A small contrastive image-text model, trained from scratch: encoder widths [32, 48, 72, 104], trained on seven-segment displays showing three digits.
Rows from block 3 of the text encoder, named by matrix and row number. Rows with one number belong to one neuron. Each number is 500 + 50 x the weight over its row's rms, rounded and kept within 0 to 999. All counts start at 0. Numbers have three digits each. After the name is the row's rms in percent of the matrix's.
# gate: MLP gate (text_encoder.blocks.3.mlp.gate.weight, 672x256), inputs 64-127
# fc1: MLP up (text_encoder.blocks.3.mlp.fc1.weight, 672x256), inputs 64-127
# fc2: MLP down (text_encoder.blocks.3.mlp.fc2.weight, 256x672, transposed), outputs 64-127
gate.381 101:500500500500353500500379500500500500500500562449500500500500500500500500524641500500500495566409500500500500500504500418500500500500361500500500500500500500629500500500500500500486607500500484
gate.382 142:500500500585463500327581500500500598557500500575500500500485500500500385375500500500565500500500500500500582500500500500500500500500500500500416500500500578500500500500500500609419500500500500
gate.383 114:500437500500500500500500559500527500500500500386437575540500455500500500399500500500500500500513500553500555500500472500500500500500500500500500500500506431500500500624500500500605621500476449
gate.384 079:456500500500500460500500354500533500491500581500500576500500500500500500500500500410499304392557500500500500500527500500595500414414500453500500500500500445535500500500464500500534500500500500
gate.385 067:500431673500500612500459500500500500500485500597500500500500626500387500500500500500534500479500500390456609496500500500500369500500500608383500500500500500500558500500500500500500441500565500
gate.386 092:744500500500500500500500500571500500500500418500500500500443500500500500500617500500500500500500500500500500500500500500442367500500500581500500500500594612535500500500500581500500500606500500
gate.387 114:489500520500500653494500565500500500500500500416500593550483500376500500500500500500451500500500500500500500500500500500463429370500500500418581500500391590487500500500515459500500500601500545
gate.388 079:391500561500500500500561500524500582539500500500500500500581449500500500500619639500500500500500500500500407407496500500430500386500500500552500500500572556500500500500500500500500500511500273
gate.389 103:500500500449500500500538500500433500500500448500500500500524500471500500500386575539500575500500500500500500294580349500573564406500500500500500500500500500500500500500500500584577500500573500
gate.390 104:500500381500500485497500527504583500500500500500500567597500500500500500500500500500500500500500500500500500500500489500500548500624500405500500529500622500500500500500500607500659500465500500
gate.391 049:372500500500500500500500500392392500639613500500583500575434500500500500500500425500500500500500500500424450500500500647500500500561500500500428663500500500500500500500500500500446500500500500
gate.392 072:500500500500500500500500500438500500500500381500500500500500476500500500646498500436500500500500638500500500500500398474500500500500500500500431500500603500715552500500500500500374500500500500
gate.393 102:500500500500500500476500500500565500500500500500500500500500399500500500500610500561565500500329500500500500561500500500500500500500500616500500500500499542357641696500500500500500500500500500
gate.394 151:500500459500653607646500500500500511400505500500500589446500526500367500500500500500500402540500500500468500500500500496588500633393500580402500500500474500500425437500374500519500500500570500
gate.396 090:505500500500534500500500339500531370500500500500500500500500500442468500622362646500500500320500569500500601500570500500589486500500500500500500531500520500500500500500500328500500500528620500
gate.397 092:719500547470500500500500500500500500500500655460500500500500500498500500462500500500500500421500500500429500542500500500500500428500500500500500500447500500500500500500500500500500500500500500
gate.398 136:500500500500500500527500500500500500413500500500500500500479500381500500587461500500500500500656500500500397500358467500500500471500493500500613428500460500500500393546500500500500500500533482
gate.399 122:500500500609500500582455500500594500543526500500500500377500500500500549551500500500500500500500500500500475500500450500500500500424500502500484500500500500500500500500537333500478500574500500
gate.400 121:500353500500527500500348500503468532500500500500500549605500500500500500397329500465500513574500500381500500500451536671507553500500500500381500477500500541500500500500500570466414500500500376
gate.401 085:500500500500535676614500372401500500361586569500510500500476501500500500500542290500500459500500500431500500500500500500500500500500500500500500500500500500500500500350500500444383500463500500
gate.402 067:500500562541500424500574500500407500501605500429500500608500500694500364500500500500500500500436500500481500500500500500500500500500594500500378500500538500500500500500345500500500627500500500
gate.403 076:500549576500449500366500500430500500500500491472500500500500500500500500500500500500620500500367500500363610500559500500473500448500500500414500500500500500362392500500507662522500500500529500
gate.404 142:500500468405500500500427470500496388500500500550500548557500500500543559500486500500428477651500477474500500451500500677500345369583500473500500522500500492500500588605500500500500500500500519
gate.405 056:500500548500619581500500500500625500500500500500500500500500500592500500500377500500500500500500500500389500500500500459500500500373581600500500500500500500500561500593500569500500500500500500
gate.406 075:500500500500500465500339500500500500500453500481500500500500500500500500500418500419500500500500500500289500433500472500599500500626500500500500500500500543500352500582500500500500500500500500
gate.407 114:500545500568500500582500500500511500500500500500500500500500500500500538500500486564466500532500500500500566500500500500500500500500500500549500500500500500500500500500429393500500500500500500
gate.408 081:551476500500500500500500500450500500500500477500500500500618500500500446500500500500500500455500426402500604500486500500500500500500500500500500400364541500500440500385500500500438500500500500
gate.409 082:500500500407446500500500500500487500500500500516451500500500415500500500500500500500500500500500500500437500500603500442522500500597500500500500500500500468500500501500616500500390500500500500
gate.410 053:500432575500500500500500500500500615500500300500500500500500500500500500500500500577500500500500500500545500500437500438500600500500562500500422500347500500500500500500500604500500500500647500
gate.411 097:427500500500500500500361500500500500500656500500500430500500500500500500500500500659500500500500552567428500500399500449500403500500438500671500558500500500500500500500341500500500500500469693
gate.412 064:500500586500500500500500398500500500500500500500500500500500539500500500596425473500500500500373500544500500500500500557500500500388500435500500500624500500500500500469451500500500500500500425
gate.413 129:280500500592500500500500500500500500500500500500500500500500500500493594500543500500500500500500478500428634500500500497500500500665500500500658500421625459500500500500500500590500500468632500
gate.414 085:500500500500500532625500492500500500500590589500317500500500500544340598500500500483500500500500384500500500646494450500500500500500500500409500500500500500500500500500407500500497439500500500
gate.415 103:500500500500500500500500500653500521500500500500499500500500630500500500500584500500500500500500500638500439500500500514406500500500409488437589339500500577500500500586442500611357500500515500
gate.416 123:517500500597500537608646500588576512500500500500317500500500500505500500500464500500500500391500582517500500500500500500500404500535500500416500500500500500392500500616494572500500500516424500
gate.417 126:500500500468500500514500605500500500500500500605500500462361500500500500408554500500500500550384500564500500500500370500500409500500497500501399500527500500466500500564429500500547500527500500
gate.418 130:500500500467500500500507500500541500500500500380500500603500500500500436500500419500500621500426500500624500500522500500460500500493498500655500412551500500500500500414500500500499500617500500
gate.419 132:532500651494609500500500500500573281500500500500500494539555500500490537500500500500500500500500543571500500500500500500500500500500500500500500500495500500500500500557462500500500500622459500
gate.420 110:500500500500500500481500500500378491500500500500482375406500500500500544500500500500500500500500500500500433500500555500500500500486479642572408440500500580391500500506560500500500500500489500
gate.421 142:500500542500500500500500533444378500533500460500632500662410500500500500500500500286599500569500531500504500500549500551500500587500500500470500500500571500411500500500500500568500500619500500
gate.422 074:500437500500500500500500443500465330500438498500500500500389618500500562500630579500500570500453500500500500500500619431500574427500500500500428500500506500500500551500500351500500500500500566
gate.423 099:500500500500472641500614564500500419500500500510500431500363572412500500500616500473500500492470500500500500500445500500480500500500639500500439545382581530500674500500467500500500353500500500
gate.424 091:647500500500500500500500572500500405500500500500438500500576500462441500500293500500535500500500500448500683395500500500500500500500500500500686500530500500500414500500500500500500425500500500
gate.425 113:500457500500527500500530500500500500578566458500500500500454500523389678500500500500500495500500500634500400500500500563500558393500465500500395500500351595500530500500500500530500500500500500
gate.426 104:500500391500500627500500500500500500501500500500500500502500500500500506500412401500461500500597410500500500423500500575500500500502500615500357500500500500382500508457500367548500500500500660
gate.427 105:500500604500500504500500405500500500566662500488500550530500500500429500520500389503500431500500500500500383500441434573500557500500423593416650500500589500514500581410500597500500500500500500
gate.428 086:500606522404500500500500622500567410500394512588500500500500500500500500596331682500500500500500637500375500500500500500500500500500500500500500500477515500515682500500500500548488500500500541
gate.429 062:500387500500500500500500500500617500384500500500500500651500500461500500500500500401500461500500500389500500455500555395595500457500500541500500419500500500500500500691500500500500500500500500
gate.430 088:500500500500500414500500500500500500500500500500500500373500500620476500500562500500500496500500510500500500500500431504561500500500364500548500500394500500500453500500500500397362500500500500
gate.431 123:500439501500424500500500500500500500494468500500500447500537693500500500500509614500404479500500587500500428382500500554519500500500500500500500500524500500561500500390448500500582541500500500
gate.432 087:500500393583447443500500589500500590500500348530422587622500500466546493500500500500500500500500560500500500500500503396500500500500500500500587492500429380500506605518500500500434500500500500
gate.433 076:565500500500500387578596500420500500500462500500500500645500500500376500557466500500628500500500500588500624399500500500500500542500500500500500500500500500500556500500500500500500576500500424
gate.434 053:500500500428500500621500500500500500500442500500500500500500500504500500379369500516500551500500500500500500500500495500500500643546500523431575500394443456500500500500599500500500500500500500
gate.435 115:355500500500500500500391426580500500486500401500500512484447500500594500500500500416500547548552487500530500500500398573425589483500500500500536445500500500469500500500500500500582500532515500
gate.436 097:675447671500435500500500500500500500500500413663500500500500500489500513500557500500401500500500500500451500500594363500500575500500500522500500459500549500500500500500500456500500500570500500
gate.437 128:500451500500500500562500500484500501500583500500500545500435500494500500563500500582500500408500500500500401469500491500500500500500481500500457500500512500511500500500500500500540541500414500
gate.438 142:631601500500500500500500500500574598500534500315500320500500374500500500500500500555570500500500500500500375527500566500524568500500455497610500500377532500500500500500548500597523500647500500
gate.439 083:500598500500500500447500500409656532500500500500421541500460572500500500500500608500500500299500500500500500500500500500500500500500500500561500500500500500459500500500500598500401500500500500
gate.440 123:571558584500500500500500500500500500500500377500500500500500500501610548407500500500403445606503500520400500500500500500500465500500500500500500500439500500500500596500500552589598500500500500
gate.441 088:500500500500500500399500500620500551500500500500465621500500500530500458500500427500500500560500544500500397500500500500500616500500611500500500485500469500500500500500631507500500500500500500
gate.442 089:500505500415416500353500500500500499422500500401442560514500357500500528334500500612500496640532561446500500500500613500620500500500500500631480416500500500577500500610500500384464500631538434
gate.443 056:500500500500500500500500500465500500500500402500399357500556357500500500533500500529649500500500500500500391500563500500463627500500500500500500623500514500500500500500500606500500500500609500
gate.444 090:500376500500405500500500500500500500500500500500500500500431448500384500549500594500500500500500485500573421368500576583500500593500500500500500500500500500500500500500500500500500500500500500
gate.445 103:513500500446500500535500500500500500500500426500500500499500500500264500500500604500500386500500500500326440571500500500500500500617500500500500500500442500500500500500418576500500500500636446
gate.446 071:401500500500500577601500500500500500500500626500667500500500588542451500391500500500500500541500600500550500399500500445500395500611500500500500500500500500500500559500500500324500411500500500
fc1.381 102:500500500500500500550500702432500500464500500500500500500500566500500500500500500500500500500500500500500563606500500442500500500500500500500500568500500500500582500552593500433500500500572419
fc1.382 147:500500581500500500500500500500500500500499500500487500574500500500500500500500461402566500500500500500528500645500500500500500500500565500562500500500500500500500572402449630451500500287500500
fc1.383 109:500500500500500500500500500403500500413500590500538500500500493363367398500500500500500500500514500500393408500500469500500500500428500639387500500500500500500500543500500500489500500500645500
fc1.384 081:500598657500500500500500500500500500500500597571500480500500618500506316500425631614500323500500560500461500500435445500500500418500500500500493451500500500500588500500408500428481500500500500
fc1.385 077:500500483466549545500494500500414500500500439500500500500500500500500500500529500446500592500500500413537500579588500467635601500500500500500500521454500380379500500432500500604500500479500500
fc1.386 076:500500500500500500500500500500397555500500500500478587614518500500403555500500500500314500583500535497500500500500500500500590500500500500442397500500500500500500500500333500500462500500500500
fc1.387 107:468500500500500500484500500567500500500500500500500500534500500500579500478449500500366548500500500603500500500500577500500396371500378500490500500500500500500500695500400448547600500500500500
fc1.388 090:579439500590500465500331500500500513439500486500500525515500500500500500359572380500500500587500500500506500500466500500500500639428500500500500500413500465600500466500500569433500425373500500
fc1.389 100:500566630498500473500547398500458500500500500500441500500587500500500345630573488500403500500500500500500500500461500500500500500500500665500500500516500583500500500466500500462500500434500500
fc1.390 094:500500500559500500564500596500500500500500500616500500370500415417381500647500623500500500382500500500500500500414617478500500500500500500382500397500601500500500500500389500500500564500490389
fc1.391 049:560500407591500424500430500500423500414620500425500563500500500400500500405358500500571500500500500539333500500639500500500500500500500500500459500500500500500590430646500424399500500500500460
fc1.392 072:500500500626572572500387446500500500500586414500500500500500615500643500500500500535500500500456500500427500500500500444500360545500440500500547500500346500500500500500500691500500500500578500
fc1.393 103:369500500592500500500500500590500500500500533500592500564500500404500500500405500500500582500500500683500467500482500500500756500481430500500500414500500417587500500622500500415500500669500417
fc1.394 138:500500500500500500500500500500500500587547500521500389500500500500624500500743500500468597500500495500500504500500500500401500500500421500500595455500500500500592500500500610441500500500474500
fc1.396 091:500500540500500500500500500500500500500500500556500500500393667500500500500765500453509500572500500500543500500500500500500500500500500500500500500500500500500500457500500500500384362500500500
fc1.397 106:500500565346500500500500500500500500500500548401500500388500500500500500523376500600500410500500500427627500500500500549500500500500585500432500457500500500500500500539500466646500403500500500
fc1.398 129:500458500581500604500540515500500496500500500500500500500500500500500500543590558500500523637500411451500500500500530500500473361500569500501542587529500348500500500500498500500500464500500500
fc1.399 120:457586413500500500500500500500500500500553472457500500500500500500488500500500500519402500607400500500500540500500500500591500441500500554541500500423556416500500423500500500500500397500500500
fc1.400 119:538500500414500519500500500500500500500500500500500500483500529500500404500500500549500450500500500472500500500500450500497500500500434500500500500500613500500500500500770500500500497500320500
fc1.401 079:500500500500500393500500500595624500500366462500500439500500536500500582500500500500381538601500467500500567500552500500500500500500500500500500500601500500500500465500383500500500500575500500
fc1.402 066:500500500500500500462545500500500500500500350444500500500500500500500500500500618500500500500500350415500556438500500548612500500500500575500500500500500500500500500500500453559559451441362500
fc1.403 077:500500508419500500500500500500500500500500537500500500395500500500500500500500500689558500569313500500500500500500500500500500563500500500538500572500500500500670500500500417411471500500603500
fc1.404 154:500500500500493500500500448500500500500580558500500500500500500500500500500489500500636500417500500532500500500500500307500623555443538522562480500500500500500500453500500500500500500500420451
fc1.405 055:500500438500500500500638403500500646500500446500500500500500500500431500500500500500500500500354467500500500603575652500500500500500500500392500500500500406409500500500500448500500500500500500
fc1.406 075:500500500649617623500500500500623462500500500500459500500500500500500500500500548570500500500500500413500500500526500505647379500500500500500261500500500500500500500500500500500500500352587500
fc1.407 119:500500414500511500500500500608500584534500500516500445500500557500500500500500500500510535500652500500500426500500500500500500388522468500574500500500500500500500500500500500497235500500500524
fc1.408 087:500500455500500603500500500642500358582500500500629500689500552500500583500513500669500500500597500500468500486500500500568500500500500500470500500500500386500500500500500590500500500500500500
fc1.409 080:500500500500500500500500500500500552574500500500500620500500500500500435500500500585569500422500500500500500500500359500500500500500500571500468500500500500500500425500500528500500500500400500
fc1.410 055:500500383500500500500500500500500500461500532500500500500500500500500595567440625500500596500428353500500455391646500500335399452500500500553500500500500500500500500439500438500500500500500500
fc1.411 109:404500500500500397500500500500575500500500525500500555500500579500500500588435500500500326500500467500500671500500424500500585470645500500500500500500629492500500534500500500500500473500500500
fc1.412 062:500500500436445500500500339500500500500500562450580649500500500500500500500500500386500430500374500500500500500524467500500500500500500500500500500500530622500500500500500500470500500500624500
fc1.413 138:500392500500500675500556526500500500494500500500500500367500500500500661500500500610524500583500461397500500500500500500639500500500500580500500500449500500500341500500500500580369607500500500
fc1.414 089:500587646514370500500500500508500500500500500289274500434500500585342500500500500500548566500500392381415500670500500641500500500541568500402500593500500500500500439500500602591500500500500500
fc1.415 105:546503500500500480500500500500500640443500511580500500482500664500661502599500500500593500500372500613500500500500500500500500500500500500500500500500530500454500500500500500500409500500500500
fc1.416 120:500500500500500500500570500500500500500500500500477500500500500500500500500500500384407643500470407500500500500500500500446500500500500497500437358500500500500500500384500457500594565500500500
fc1.417 138:500500500500451500500584500500569549500500625510500511561500500625500500500376500500500340500676500500500500576500657500500563402553590308468500500500500500500440500500576500500500500385500466
fc1.418 133:500500521500560500500500500505616500500500500500500500500500452500500500500456433625500500500500469486500500547500500500358500459588500422500500500637500500580500500453500460500528500525445500
fc1.419 137:500384500502500500471578500500500623529565500500500500409500500515500500500500500500500500500500500500574500500500500465500500500500500613492547506500500500500625500332500404500500500500500500
fc1.420 097:500500500500541500500487500500500500500500500435500500500500500500500500500480500500500381500500500500500500500500405500427500500500500500370500500500500412500500534500373398500500320500500600
fc1.421 134:500500500544387533500500569607444500500500409500566326500500500496500500500500585500500500500643500500541500500559376500500500510500500394588500532517583500500539500500500410685500546500500402
fc1.422 067:500642500500500500500500500539559500500500458500547500500500500500565500500500578500435481500500500500500500500500500500500523500500500500500528525500547500500500619582500457500329500500500500
fc1.423 104:457500500371409464413500485500500396500525500500500552500500445500500500457625470500637500500500500500500443480500500500500500500500500500520440500468500472500586500433451433375500500500500500
fc1.424 087:584500398450441500500441500500500500500634500500584384500500639500576500500500500500500500500500500500560404432500546400500500500500500633525500526500500500357500500500600500417500500500500500
fc1.425 111:421594500500445500500500500373500500377606500500416547500594500387500500500500500500500598601500500371500500375373500523500463483618500548525500500500647495378500526500500519500500490500500500
fc1.426 110:500359500640500500500500424500415555500500500555500500500500500500500500500500500500500500500536500500644500500500500500500500500500502494500473500500500500500500466500500553566657502500500698
fc1.427 106:544454500500418500441368552563500500522500500500500644500500480500500500500500500500500412500498500746500500500598500500500500462500489500500500500662500500494500453644473500558500500500500500
fc1.428 090:500500500500500500500500311500465500563500500500500500500500500500500500450500500500500500500662500500500500500500500500500500500500500500386500439500500500500500629500500500348649500500500500
fc1.429 070:500500500414500500500600500500567500500500500521500457500500433500607469500544586500500500500500500500390500500444500428500500500500585500448522666500500441500614500500406451500500500581500500
fc1.430 087:500532500500500500500500500500500500368500612500500500500462500500396500500500500500414520500500509500428500537500505484500397643500500643500576500579500574500500397500359500500358391500551388
fc1.431 133:500500500500500500500500500500500532483500500500500500500500500475500446500500500500500500500500682500500500354500500548548500538500500500506539500500500355500500500500500500500641500484402500
fc1.432 085:601473500555500500558500500522564500500514500500500500500447500500534500403500500500500500500500500500423500500593443500500500607500507500500478500500577500535600500500500500500442542500500500
fc1.433 066:362351500500500500355500546500331500500500500500512500500500593500548500500500500500500500500443500641410500500413571603567558500500500500500500500500500500579546500500500500500500500581500460
fc1.434 056:665500500500500500591500424500500605500461500500500578425440500559500500576500500500466500400500550500544500500500500387439434500413500500413603500503500500500634500500500500500648500500500500
fc1.435 121:500500500500500500638415500392500469500491512406463500500546500500500500500500571500500500500500500500500374500506500500500560630500500453500584500500500500500500500372500559359500616500503541
fc1.436 102:665464500576500423500520500500500500500500459500500500500500636500500500344457500426500500500417500500500500500500527500500500500500500500500500500358500566500500500500500500567500500500500500
fc1.437 124:569500500500500500500536500500500500500500500500500500360500500500500481500500556500500500500500639500500500633500500500479418500500490500500500500403500500500500500431500393500521500500670500
fc1.438 136:500500500500500500401500495500500500564555500578352500500500498500500500500500500500518500500500452500500500500500500500442500537500500500500500500709428328500524500460500528500500500481500500
fc1.439 098:360500500500500500500500500500500456500500500500540336585626500500529435500434448500500366500465500534500555500500500480500500536500500366500500500372500500500500447500500521500500596500500518
fc1.440 134:500500433500517529648500500444500573500500572500359500397500382500500500500500430563500500500390500500500513500448500500404542500500500500490500482556523500500500500500429500500644500449500498
fc1.441 088:479500500318500533500500500500500500500440492500528500500500500500500452500500500500500467500500500500500500500599321500581500500500387434366500500500379500500357500500500500500609500443500641
fc1.442 095:458427500500500563500500500500500356500500500500500557500500500500500500500500500500324500500429500500500500500500500500365500463500576424419500500468500500500453500523500500445500500567500500
fc1.443 064:500440500398500633500500500541500500500500358500579500500500500500500500500454500500500686500392500500462500500500500500500500500361500500500500653500500360500500500500415500500500624500500411
fc1.444 086:500456500500500500500500500500400497409500500435521500400500368500540500500500500575500500500500584562500500500500463574421500500500500500500500500500500411500515500500500500500426590353500347
fc1.445 099:453500500500500500513518500340523500500592500500500500497500504401500500592500546500377500642500675500500500500500500500399500488679581500500500500488500578500500500500500500566500412500609500
fc1.446 069:500500500500500450500500500500500500500500496500500500361500494500500569500500534500500500557452646500500500500500588387500500500500355500624450632500500500500575500500500500500500500500500564
fc2.381 094:500500500599500500500500500500500500500585406500432500500500500500534387500458452500500500500500540500500426500519500500500500601576500500549500500500500442500611500500612669500533453500348500
fc2.382 160:500500500483500500589500500500442500500500500500500340500500479500500500464500500582500541500500500568500561500500397500500604500562500500500500500500624500500500500500500500500500500500374623
fc2.383 124:500500289500500500500500500426500500500500500563512500500445400345500351500466500500500500500546500514500500500500584500443500500457500754500495500500586614500500500500500500500500406500603402
fc2.384 085:457500500628500382500500500500639596473500500500500500646597500500500425500562500500500500444602634594553567500577401460500500500500500500601453500601625500585500499500544500500500543500500599
fc2.385 068:500417642580500500603473500500451500527500491500500500600500424648500500500466500500424435500515500500591470583406500500500500370349566500500500500541500500500500500500500500500500500500500500
fc2.386 084:500603500500500500500352500500500500500500576500500500683523541500500500500500500500368500500500500500362500447500500462564500500500500447500500544500524500500500424500500391500500500500632500
fc2.387 086:500496406500500500500576500500500500500500369617554604500500500500618562500500500500500500549490500500500500500500500500500500500582530500507680612500500393500500567500375500348500500560500500
fc2.388 078:500500500500500500500500337500500500500500500500500389500427500500500500463500500402500500500467500460405500500500500500485500500489500500288500500500500500374500563500500455500470500474500673
fc2.389 121:436551545458466437513480500500500583500500416488500565500547486500553687500562490371500500519500563500500500658477603497500528412501500494500500500693524500500500500500540500330500588500590415
fc2.390 097:500500535500500403509500582431500502500500423500445563522500500500500500500500500500376500500500500500500613500500500500500500500500558500406500515500500500500500500500353500500500500500500657
fc2.391 038:397500500500423585500500500500500500500500500599500500500398500500500500500500500631500500440500579500355500407500616500500500500500500500500500500500500500500500419500500500500500500500500500
fc2.392 062:653500500416500500500500500500500565470565500500500500696500500500500500500500500500500500500602500500500500500562430500500500500500365500500500500500500500500500500500373500500500500449610570
fc2.393 100:322500500500500316500500405500667500543500500426500500537500558513500591500500564500500500500500500500500442500551582453500500356500527444500500500500449500500500526500500500500500500500500695
fc2.394 170:500500500467329412500449596500500500609500500500500486563476526499585500500556573434500536500502500500500409500500459500500500500632497476500500408500500500411548500398593534514476500543500416
fc2.396 092:438500500453553500500422500595500619500500500500500463541612430500343500500500534606500500500500500500487500500500501500500500500532500500500604427500500500500500500500500500500500561614459500
fc2.397 097:469500500563500500388420500599500500631500500513500500582532500363500500500500500500500500527500351301500500500500425516500675500500500296500500585500500500500500500577500500500500500500500500
fc2.398 150:609457500500580500686500500500500500500580500500500500500500500479500500509500500500501500545500500500629500500500491500500444488500500500523500500557500500500500500466500500500500500500500500
fc2.399 109:500500500500500500500484500658500500500517406378500493573500500500436500500500381411500500500500500531547500384500478500500678377500500500500544500500500436500500500500500500578418463500445500
fc2.400 137:577605500500500500500500500500500500505453500500529565500440557500500500413381505575539475599545500411417463500500564500500536500481500500500500348500426500546523516500500500500500500500500500
fc2.401 085:500500503500448500551500631520500500500324500500474373449500500500562577538454489500500555500500500594500500394500500588500500585500500500567500500527500500419500500500500500500500500500500595
fc2.402 056:352500498500500500500500500500500500555500500500500500500500477500338500459500500500380571500500500349500500480500500500500500380500500500414500500500500573500500365343500500500500500500500500
fc2.403 071:622500424500500552500500500500500548500551500500522500378500500442500500573413609500500500500500500500500409500500500575542406500500500500675500500500416606500500500500500500596500500500500500
fc2.404 164:500500500550500500498500545477596627557486642419500476626538424490455459544539500500500500500500594500500423638500539500500500538384500500500500415500500500500500366408500500608430593500500500
fc2.405 057:555426500500560500500500500500500500500500462500656549500500500500500500415391371423500500500390500606524500500500500500500500500553500420500500500500500500500500500562418500500423565500582500
fc2.406 073:646500500500500500650570500384500500535632500500500357500500500500480500500500500500500500500555500500500659500500500500500374500500500500500500500500500500500428611500392532500500416500514500
fc2.407 098:624500500500500500500500500591595500500500500500546500500448500500500500701500589500500500500621359500500314500500616429500625500414500484500443500459500500500500394500500647500421574534568500
fc2.408 071:500500500500500583500394500500500500500597500402500500678500481500630500500500500500500500415415500469500500500563500500500500500485500500500500500500500500500610500500500604500500500500581500
fc2.409 086:500500642572500458338500500522500367616500500500500500500500259500439500500433500500500500579500500550500504500500500500576500583500500500500501615500500500500500500500466500571500500500500620
fc2.410 046:500500500500500500364662411500500500500500500431500420500500454500500500500543636390500500500500500500500500500500500592379500500500443500500500596500390500500359500500718500500500500500500500
fc2.411 124:448426500500500390334366500500659500500488500500500500476500500500500500500500500500500500500632556500500507500432500500500500500500402500500444354551500500500500581500500500516500500500500471
fc2.412 062:500500500500500500572500500500500500500500500500500500500500551500500505581500500500500500500547500500500500500500500500619500500500500581500500415673500402500500500500500500500602500467500500
fc2.413 138:500412500500500524500500500500500500500500500500632500500500500500514500500500316500500456487500500471465452440500500500500459500500500435465661500500500644500500575380420493500500500500500500
fc2.414 081:486500500500500500500500500497500612606500417500500500481500362700443500500500500500500500500500500500500500500500500500545497596500612500500580500500500500413500500500500500500500500500500500
fc2.415 100:585500584500500500516500475500500500500500500500501500398500500500500500500500483588500500500361374524500500427500500500500500500500562500564500545496500500500500486500500500559500500500619457
fc2.416 123:500450500500500365500444431416500500500403437601560500487500500500565287500576500500500580522500500500500586534500500500500500500500403646500500560500500584500500446518500500649500500570380500
fc2.417 144:500339501372500561500428500500500500354500500500358522537500500484500500500562500497500500500500500475500500500500530500500585587500497522500500500500500500500501500428500448476469440612500369
fc2.418 140:500500500500600500500404435500567644500500500500500500500576500538500500500500500500406500492500535439500500591500439500500446569500617419500500425500500500500500500500500420454500500500500500
fc2.419 140:500500691500500577500500500500425500500574500500500500500393500500421500522475500472500500500500500500453444635500500500500500500500432500500503597440500500402500500500500500500396565500500500
fc2.420 101:500500609500500500599584500400384500500500500500500500500500421500500500500500597568500538500500500500500500585500500500500560475609500500500500500500500500500500500500500500481658500338500500
fc2.421 168:500500517604469346500500514643557500500500500500500500500500500500500500500366500500531500500586500453500500575576470500500500500500500500500500424393629568551500440500500337607500500500500548
fc2.422 072:500561337500409500500595500500500500500500592500570500500500500465500500500473500500516500500500500500635503500500463500500500500500500500500577438500500500589571500500500500360500326500500500
fc2.423 103:500500500500500500500552585500548500469500500409500500500570500500500500500500500675500500628500593500500500500664374500500487500500388429500500500500480500500583500500500500556452500500500500
fc2.424 086:455500311542446500500500562500451381578645571500665449361500500500500548500417500500500500500500500500500500500559500520500460500401500550500500500424358500500500500500553545500594572500500500
fc2.425 137:500664527500432500598606414356500500552500542387415500500500500415500404500500500575500500500525571429500500500450500454500500557500500500500500500500500500530386500533500382500500500573465537
fc2.426 120:500500500500500500500500500500500500500500500386500500500500500500581500478500500500500562556521652500500677500500500500500500754500643500500500605500500500500421500500597586500500500500561500
fc2.427 107:500365563500500500500500500500500500500566500500500656500500523500563641500500608376500500500500446551500500500633500500500500500500500500475500500500500500500500365609547500500500500500500500
fc2.428 101:500456595435500612398500379546500500500500500571386500500454500485501343500637500629500500500500500500500500500454500500554500500500641500500500500500500500540500451500500386443500584500500500
fc2.429 058:500500500704500354421500500500624500500500500500674500635500500419500500500500500500500500500500500500500500500445500500500500500500500500403500500500500500557603500500515500642500500439500500
fc2.430 085:500500398451500500500500500500431500420462570500500638500314500440500500500522500469568500544500466500605500500468500625500500500515500516455500500554468500500500500601500380390500500500554388
fc2.431 156:500536500496500500500500488476534500500500500500500500393414500403500500484500410500386500548517500558559500500500500572500569500465500500505555500500500410500500532442500399428567479500500500
fc2.432 066:500500500500500457365506509500500500500500500422579500500648500500500500452500500379500500500500500500500500500500500500500500500471615500500500500500500500500500500500500500500500500500376500
fc2.433 059:500500500535500500500411550500500500500549500500412396500500500500500500500547500500425500500500442500500500500500500500500551500500599418500541500500500500654552500500500556500500646500500500
fc2.434 050:458500372500500500411500500500395500500426500500500500500500438694592500500500500500476500589500500616500500500500500500351500500571426500443500500500563500550500385500614500500500500500500500
fc2.435 142:500500500500500500326500500500500500500500500405483527482606479540500553500500500500649500406450505569306500500500563500500500621500592500500500500500500500500568461500509500500500500500500563
fc2.436 091:500500500500500478597500500500529500500500500500500500500527500500500468500500500418412500500596589500500536500500343500500500570500500500500641500500500500500487500500500500500500500500372500
fc2.437 110:500500500500500500576500500500647500500500500500403500500500500500550500500500500500614500500471500500376500363500651579419523500500500500500513500500500597534500500500534500562500500500500500
fc2.438 149:485500500500500500397500452465468500500500593655453543530456500500500507500500385500484470500537500500508500535486435500500500567504500439500500500669500398439500500500497500417500500500545428
fc2.439 091:500500424364500500500500500500421500500390500500491388623407500500572500500500625542522570601500547500500500419604500472416500571576500500500500354500616500500500636500500500504500500500500593
fc2.440 112:500500500500500500548500500500500427500500500590500500500606511500500563500590500500416638652500543500500500365500560500500609500500500612500500500500500500492500452500593419500506361500500645
fc2.441 086:427500500500500500445447388500406500290500500463500500531588500500555500500500500634500413500500500603348500500552464507500500500500500606439500500500500500500497347500514500356500500500500612
fc2.442 101:500578500500500500500500500640500427500498384500500500500500578500500530500400500454319500500446500475500380497500500500366500388500500555525500500409500500500500609359500452500500500500500500
fc2.443 057:369500500625500500500402500500500500500500500500500500599500500500500500500500500500500500500500597438500500589679500435500500424561500500500500500651500500500500641500500500500500625500500608
fc2.444 085:500500500551500535443500500459500500500500403440500525500430500500500500615577500500596500500573460500401500494500500500500500500500663500500500503500500507500500500417500500500500419500500422
fc2.445 097:567500401500500500500500500369500500377500500500500623500467612500500467500500500630452563589428500393549500500500500500567628441532500500586500535500500500460500500641615500500500500500405500
fc2.446 063:500500500500399385500500500500500500500500500500410573616432500500500500500500500500500500500500500500450643500500500500584560500500500500530500500500500552500621500500500500500500500666500640